Weights of a small image classifier.
Data: trained on dead-leaves pictures: piles of overlapping shapes, 149.7 epochs.
Rows from block 2 of a small image classifier, named by matrix and row number. Rows with one number belong to one neuron. Each number is 128 + 24 x the weight over its row's rms, rounded and kept within 0 to 255. All counts start at 0. Numbers have three digits each.
Before each neuron's rows are labels from the 100 images, of 14848, where the neuron reaches its highest value: "responds to" is what is common among them. Only what is clearly more common there than usual is listed. The data: dead-leaves pictures: piles of overlapping shapes.
# fc1: MLP up (model.blocks.2.mlp.fc1.weight, 256x64), inputs 0-63
# fc2: MLP down (model.blocks.2.mlp.fc2.weight, 64x256, transposed), outputs 0-63

responds to: pastel
fc1.208:131073087137136115151102104147144118121134137137167123147090089103096122127128160115125124101107101115137098112123063083142102172161138090135121151120124159100114119141176136109133124113130112
fc2.208:116158135109086085092135107142156133112156130118143115118164141146135131127107130124126105116142080168142125104109147121080120123114131119141148170097152097115159141083152135120136102195085131

responds to: large pieces
fc1.29:111127136138137113132108067079151148133140138129127152082141134092130092130183135130106137119085159132099148103089144111150102142140116093131166100150129123173110111152120135097136147121109086
fc2.29:113159174142116131131139147135136080123175128152104120112143133145164133124098087161162119158104141164096111102134162092119151114099107130093141126147173149160180135114118110146123121159111124

responds to: pastel
fc1.104:183174154140141108129157088151147127139111141154128115106116113164124133101107113120046139113110127099153095140184122112100145104134139129128136131127143124172131124142128149116142082107133101
fc2.104:109140142122148090157146124125160133150130118087170100136108102152129130154195179129122143143142143148102150115110130176117137115115166115143104153152108133101138144177083102141158124120153130

responds to: grey
fc1.3:145130104112136108128133140120116129121131116126134114130177141137160122126166139101148173142158138108121121130171110105137183124121108117141146113150151164151193145151223119120137125131130123
fc2.3:131127124124153130117133053150084162123135183111156101133118122135120123137156148101157097083134136131130117095095157106118129149121114158097130158104075146151125146131124124180103143127137116

responds to: warm
fc1.228:131135170107108119123139070130141146103116153135102113118112109164137155153113117091174125088153087126140141128186171141105115106113125135106146143100082143108137111107152130158104096109135148
fc2.228:125173143124139123134135145141181118126138161100135124098124151130141128115182116135138143158117071157127083124135110175107145123111180102105128119170172122101159152121140126155157107151115126

responds to: mixed sizes; dark; cool
fc1.113:138120113143135134157091143119099155143123063166123135122152108156138118135169138158117097133104146103129087107134169133134126104187102146147163093104099114154144108114171115100135152110132128
fc2.113:152133105112084146105114122105110087124177150110115182108125143128106085143105103069152120114151110142157150128163118154143130153110096159095131153147086132134148127149155136125135088118141125

responds to: earthy
fc1.120:121053108133148156136088128133137124124114153112145142097132131156155116108137127094103137150090117115109156081079124127107145155137156142108161139166123121141162158104169116103170114141118114
fc2.120:136110134129098156120173117150136162089132120094122125121131138149139190133138151155096100123158104135108144165115114101116127159120093148101125155127173120097098127113106187153091146105119118

responds to: large pieces; cool
fc1.37:136136124112166127152172129109134132118177133115148135124085124097136117146130122138115078096115157122171104129130159129144102106146111151136064169119098121119156163126106128131100151179161112
fc2.37:107141128161106117122146153115156140122130105117151113099102075126120122125165128150142109155111126110172132103122119118152117167188143150154130163099122119151161175144124110159151130117064151

responds to: mixed sizes; dark
fc1.9:137151157145107144155152121145107159125126068117146148131166078179128155140125142158130085079108127160139126118121139136158140127128129133093162104111136095110150131147169123088140123111091104
fc2.9:124105116142150069139141102146090149099171099122127103075120138115122114139132132125099130152137125115129139147185115155116122086146093139123091123124083106103103125110124119129064127116164118

responds to: grey
fc1.21:131161132144157105116132040154123078144126139118130152105159084116158150157135134155115161148097114122162151116126115111146140099143078113092100104122113120113119100107136119117157119114115131
fc2.21:098110143085167085177096163149133130124151107101106143082085135136111120151107137103129130161148132156140134100140151118089092105131159159093155116112097137107134153121135147100143140143115156

responds to: mixed sizes; earthy
fc1.182:113115104102137150131099143092135125124165162150125102148094143087141128132126121131134132141135138113121122139154116109107162124086101092088119126134135184162151122148153139153157125186175179
fc2.182:167114139118133122149114131104129128184148098100148132099165144140149117159146126073142111148124130080140094118155107103122138103110118158142109174131137149119120129130156145126086070087124156

responds to: dark
fc1.10:154105160148162184172127128121138133144130132133092153121118108121143188148188152122138144090167162113124149145116168128155098119106094145141108126129110136146128147111142167107097146132143113
fc2.10:124101136067123099134103108140136132113151140122158171154131117098124134079143147096156105141128132167183137121138153100129164106120128173091078130149140145125145141138142123164156125140154154

responds to: dark
fc1.68:122156150166155129149180119133114130083138130115103103135126112086130144149119132106093089111111111129128085103115078153108093092142164114098120149172162115099123145144111154156128120149154132
fc2.68:134155153156147154109123109130121119133144121116128128159149118096157115152085125112090059133106125153149137115089159083103142118121109109137095090167119140127145144094083106167134135108142156

responds to: large pieces; vivid
fc1.80:122156133157128144140130150115144128109126149069119078113148107117175165124120116153122136130141146090133148135104141124118133130092178164150116147138138146089183096181130102111120122089113134
fc2.80:135149127159118113139106087170135153111105180130098160113088117118129070149138168121128143131099103140158133143150112070151146148132168133168121103152126128093159114118131139151143150118106144

responds to: dark
fc1.143:104097116156159130118136133150113147129138131163094107136135123141097130073143154158150139155135129123137142100126173127136133131146087114175179142137126135182082118122112144123127119078180114
fc2.143:133126109134141174102164142103110140137153124131135104116128123177127136165129141110109120108119141121103116103097137082100119150120114176110166164154147157083157146178118120127142061132126118

responds to: warm; vivid
fc1.79:146165139171143120129155137141154161113146130113133112169112133176100118099101134147141116147161055120138115155150171117128110086106144141118137112139075106148098100135145143139130159146145133
fc2.79:112173086106119160151050144157156120177151134144111150118140138126112116158118078137143116143104110162108164143149115130146097127138125160155126155144110096139125130134144129170128133147100143

responds to: warm
fc1.195:131119117163145117089146101103143125116133156140132182088143120153110121158124130163128175156147136148104158081103113143098139155111164101156151168171110145098137127149087117133110116105112134
fc2.195:104113142180116159165154118125199150144107087142107122143157130170135163145099156141164136144116139111092152134077126115140118144115106145105100169116144121102135116113129133101116099141111120

responds to: earthy
fc1.197:108146155144148110123106099114165170133154168108141145129124167131129148095137164109071134123106159124109130117139107122115120115114135131111087116161098109122066076137176142149098141116121123
fc2.197:128134086159130133124114137099098103129166173106091135103139128099151131140135138178165168170142141133156111133104171096147147111127137099146080123138184097123117133110105146121110109153122125

responds to: earthy
fc1.152:109156126156138113140152132158135146104094184099145103099138098113123139109178111141139182107147129135146135151143150118120163106126137159116116113137156147191140159112129158143153157115172115
fc2.152:104115140107134096138141115134098162129147123117153113129074160146118152117121140138081156096144134136140098101151149149151142130115155122121102086170139093075150116151153108188119149162117123

responds to: dark
fc1.47:124155132150139175131142107094153081087132113160121127137169115124138131131106153137143129136077129141152191147144162156131161103096105127185100151110132140120153091134149106129135111117127145
fc2.47:105122154103097133182125138159137154159151140104110094148136144096163106106103144181098166156137111153132104135109097145125129087113144135159143095160124130110148185138103114146103144134131138

responds to: dark
fc1.139:157134167112190129099106125137148164143164104074159195140115147142156159112134105124104136122140092104117097118090148138126113121140116138126171120138132102127144117139146156139083111123114118
fc2.139:088122099085103124118140125148122089143116152140094127104137096168111090120133105144117151145113153132133177127074112111131180150120156175100136166124153112153101129106116139140136163144144110

responds to: dark
fc1.58:158120096106158133136120136138154136082103186136164162110127117120138179096154115107101124169087150101100137110102094180119139133131111130099154125139140115116116136111125141153077144117144119
fc2.58:095089129117081106130124114158102117153128094135106085120128108119118089117115110119117147121085113156127098132120119086117144138131125114122145133178140120101147164165119136171090150103155069

responds to: grey
fc1.232:077143076143104092118114118122110122112195125099157146112136116143044152132130153121110140123143124130163156107139129119086118139109122141150126142145140114109137103151112130099170152118124135
fc2.232:113119152124159144132134152114144138104135144146136133112188065119144135126142148143125148164129155099093110159133096142114134130123151128178097172090118140088112150088120138125164081100131135

responds to: warm
fc1.252:109117089127168175089125126151141139143133107165134200145095093118120126136114151159122118095159121140129134070107087105101140128105136097100142129124129114127135114143130121114148187124139137
fc2.252:141143152121166088113117133113172108142127093120123084093151158148170129135161133148103138192136166141077099135117161115127140153130150100109100150106158115126101145131127129164136126134101116

responds to: grey
fc1.245:125124127095120157162138118112102143147155128161144120085127094088129154106155122148105140123146118131105093131100135136109105111140107083131141166144110062131122176166120160093128141081137127
fc2.245:126129139118132125096122109189136149110151169102129117173121142127126128097099093122111073115128188109103113149120136105129125123076110115106118179111107108128135165105143151142153117094139106

responds to: dark
fc1.64:109128106116179133118133148125121166136120116129117141142146111120181169111121127147122126148080111068149159157083133103135117111130099193154149106159126135125103133133158166131100150116141143
fc2.64:136106114107115078115162133128104138127145159131098089122137117154117090139150106167101131147144129141100136096129101132089157146146147119132162182180125130102122118144140106114144133173129067

responds to: earthy
fc1.60:151181134136134128136139127131134127103081124134115116127150158123164131126083110184110125119115204104151107145142089114096104107136132141146131126124068148167130142138104119103143099105125145
fc2.60:132136087158088119136139133115168156151106088096142121150094137114142072095149128094142150117117095140112159125164103138147115164109150134134128148140085153109108162140107109126138119082168139

responds to: grey; warm
fc1.78:109129101087116104158135110155125119142145166117139109149145181121149156123154124181132096112119133151171127115154126112139096103156133125150134099074140152122081166121105100094127114112110161
fc2.78:105105087090135130110094138125137175071099120167135139148162125143138168094121101105152093108144130106113099135129083153133128158135113112161124120129108141124142113126174122089116160091114114

responds to: grey
fc1.220:153128121114113135137142143123142164116117142152088119117091163140117105133099132139113143142127138142091114101172109155098141188153111108112114098099105115167083128152171115108117165098164161
fc2.220:131126107081135155124107183109109140135147127130114100124161166089114158129133130125105128148164140114117084109120158132189122096170100118099133118134113120150136110125073123135143108173100145

responds to: earthy
fc1.211:151149142123123124128112084147121116152156127121158187135129174106146155108156135164129101089088134160173129150120109099128163157131124116114107151134116174119074153129110139104113108128117160
fc2.211:123109160125145088136123097119143162089128069168126110112174152136135123119130138125178111109102115114132094130169126113135131122139091140114157085125150119128134148114165115087175087124150116

responds to: large pieces
fc1.23:077141116131144159103095119110177097092091123118111156143133150129133116128123146103144074104149139085162105128095136133128151148154099101165140117138093147116123169156119168130147143130097117
fc2.23:096129129116166149097150114110125162156092134148159169166126115145139146094150139101127111100126103123105117117102107166140101109187140156097129106128082149116125142129107102081095118119161124

responds to: earthy
fc1.66:144102093101139105135108112118127109131134144151106155119071137117122134139071099079112129103124139113154122138164123109107125157126145135122114129170162092155126123154097192125113122149134180
fc2.66:136127127124090145138165124108154116151119104120122091184148122152168113124147147147180120115169090146146103065140106122141106148132176107129138106146140084116116123152142127100150146098142132

responds to: mixed sizes; grey
fc1.241:125120120132126138116139138153143131133147083123136133153189129148087109163153136122116161112122143110157094094172158165104183132145105123154115113115138124135161119120193168097118132129108107
fc2.241:113103146084125144118101141103071150112121132080147144132124070111142102097117161109124119118151158113142108088131143125119134137193125135137119163091126130156121168154126111157137090111126146

responds to: pastel
fc1.90:140159118152118162165115142152073086141103158135161094134115179141159113130143114170114131125098141135122089089148129161087170112150142144137120101109150128142120095155133136111111159135142137
fc2.90:130135095142131158049143129103072104129143087179139157112105163094090137105103122144122138126146114126196134142130139147154121138142130119153134117153155128134144152153104116144109134126127138

responds to: pastel
fc1.83:134168098140167161116154104151129137093143146143103108129106123076136123180123156096162113123132109168107095161097136142156123139123151121088137113133137114148132159119100127092091103126135082
fc2.83:140162125179124150102130139114151092121126137111137102165097098140185127112053186119113117110116128140115120135100113119150109165131101163144112146142110111115127135085145113114152116117100121

responds to: mixed sizes
fc1.209:119148093099165088119089095122117138130180110141115118137153142138072094127147091174139136113100144105151092125136124121130181134126103135105115129142089135156148158113157122118143125106106165
fc2.209:107123095117083168102118101146148133144138167105121108110118172137094140133150097159137100174113103148143114129117127187099131069142124132116117136154080106139117101126126130133160127152147153

responds to: large pieces
fc1.239:131138162105163195124085151133131134146136171142106107116084141155130146132114118107164137118131154117123139102163161159127120112124171142174160161158154151086164131139142114132105136129131126
fc2.239:158094159127147095156136080163154083131126149109106101091086141138167135116166145130138136182139129115148111120153076106082151129131150161142109121134111131149141094138116146150138130140130148